From a checkpoint of a small self-supervised image encoder: 7.19M parameters.
Rows from block 9 of a small self-supervised image encoder, named by matrix and row number. Rows with one number belong to one channel. Each number is 128 + 32 x the weight over its row's rms, rounded and kept within 0 to 255. All counts start at 0. Numbers have three digits each.
After each channel's rows are labels from the 100 images, of 14848, where the channel reaches its highest value: "patch colour" is the nearest of a few named colours to the mean colour under the peak; "place" is the part of the image that holds the peak. Only what is clearly more common there than usual is listed. The data: views of escape-time and Newton fractals.
# convs0: first 3x3 conv (model.blocks.9.convs.0.weight, 256x256x3x3, each kernel summed), inputs 0-85
# convs1: second 3x3 conv (model.blocks.9.convs.1.weight, 256x256x3x3, transposed, each kernel summed), outputs 0-85

convs0.29:129145115152156058104133092241139133157198149117129111106076139092143100110106094087105122124161126000161160149140143146118077151102137145144178130174125174153142101148111102141145146159057128091131130126175115151152129123126113127128109126096095107133099122
convs1.29:114142097144112000147114178143071115113192095161173166146132107141133131139163076095147130099138135074087102110150115106168076150111139126125089099114140126143122148111148113093087121192121171143105095138135134132111131139141155154082146091078204109087154147
patch colour: grey
place: centre

convs0.62:124204111108136136081161108067143055123169131129129171099113118072129149119113133168107121143074183122057071127135089152123165198116115138113103164183205113156111142143162038091105105111084129084090104135075144081118131105118165125144106111106133144159150106
convs1.62:128143134099087096141126152185088117110170141144152144116118103142151114162147048154144109155152102114127120131105135147131094183130110174158131186051087158127130150159125076099109142125119097141098127102175142152128106112143126134076121145110112099102123172
patch colour: pink
place: centre

convs0.88:133165148116127054179158103243100133035162143095157088094125122175136104102069133117139161162120133022104094061155137138153044185111140120117114123126087125155166127157115134094139113121163085158090160160106117137104123088125097115125130122152135102129130158
convs1.88:129169153136138027123119142191048117049090102074099166173133111133170124107140139104155168113086139130146134125169111183170082181107137076110101080051187131053142117089142175129142128094134118110162156145176127126142113151145091147141132125125124147140188117
patch colour: grey; pink
place: centre

convs0.133:142162168101114107105081103178172083161174166086125138112201139129103117096081089115114152128115143128144153111142115137128199168076118104118039085157100142111176139095131153174112145188126076145161113100137101071118116121150135100147207108091116049162057158
convs1.133:159087147163088148125116123085124162104087107150140141167073123069147126133092156108148092180141183106162082098157107175137078068127126094086105121117106123103169124110107132098147083152108139129120160150110118158103128064086137117117117095117126143109025144
patch colour: black
place: centre

convs0.221:095130159151103131103147153073123157133039150055159119107114112112105134111112139131071134200122154113148191150082075101073142116134155115128150111155187136127124104076107144122144193100152150116160099174147169129054082144159174089127035146124172104108159095
convs1.221:112141146110158145094157154184128129121081200123054132127153131060106106120203130144099137065116159136121126141158104122107117095098096036255112092147084119147116128135158119137149138118115107062137135161066095123114141102145101170122085107114111150123180121
patch colour: black
place: centre

convs0.139:096155081130111117099124097126178123148163118077153109109131081176071149142075119109085097098104091143112184105126132123079075201099160108090114085109146187135160025136151120124083122125128139073145152096105121072052130141165100141090123106094103087133158149
convs1.139:162094098102192129100134118139121092116083134165102137143066071097080165123119121114105110151148038141068091115170142146127123121125177179146112104155121129117077197123105120098157142158115119178117178177097125140125091152073132200074124138097137087091128094
patch colour: black
place: centre

convs0.25:166107145107099126135151112119104153125128139064076164082118152154151106169163106107220167140138095132130159113068082145105084165109163106208132131170095111131136160106100115110120125139148127077096189080185169120135175067080159163140107129079121107070111178
convs1.25:123108134098223141078129154108138168134139147135141075112186109103110085087148084106129079178133125098113127128116162122108094143137154191017077115133114154114121171131180126130112126165112149050151086092098129141097130111085131104103111134126092130112145054
patch colour: black
place: centre; middle left

convs0.15:139115147120079110093130141089179137126135156061105066139121226137094213108127123183079168171070134107087174116179165103117143135091098165149121162097111141222120110074130087166114127158114116144082156113125077138112132119105154110127218137098150096056119113
convs1.15:110140163203108120112109135139095147130089149138083091098143112157139179155174099154162085119134202128159118131195059103118151161139115164104081101128102096169131084052138173114193157104164154112188120110117118126095111106113144171177170105069155197141135112
patch colour: black
place: centre

convs0.208:108149112160113134116155121105132080121074102102132158128137181136125167149066144088114151205152128115131114153107196145111141162116097194147090143108175145092160112122105077100172137112118075145128137121158092139116185092135119126127143105033158092140126106
convs1.208:060090144128191150121163157118110129126105179098168157139136202161175136151129060085110156152109090116156169115131129087173127154122127104116135136138116117132179168206110089099130127161091119151095148129115099110070164113109126121096145112117112114122162097
patch colour: black
place: centre

convs0.132:136132133092126117104158131128178126136129157127141077141087165093129095121054143134118155114085206113124142076159116178099161160130076105086100132147043139096124176117138115120147170129083110157097124098060173117081101116116154157079097133150135119147167123
convs1.132:096088124116097125149125112124161135137101127127121152104052111077155164138137143132098089146142137169095169142099246152102111129152141186206137158139139149164089106093133073160155112128132124095141135138113122143136157115105117136090145139131120112094102119
patch colour: black
place: centre; middle left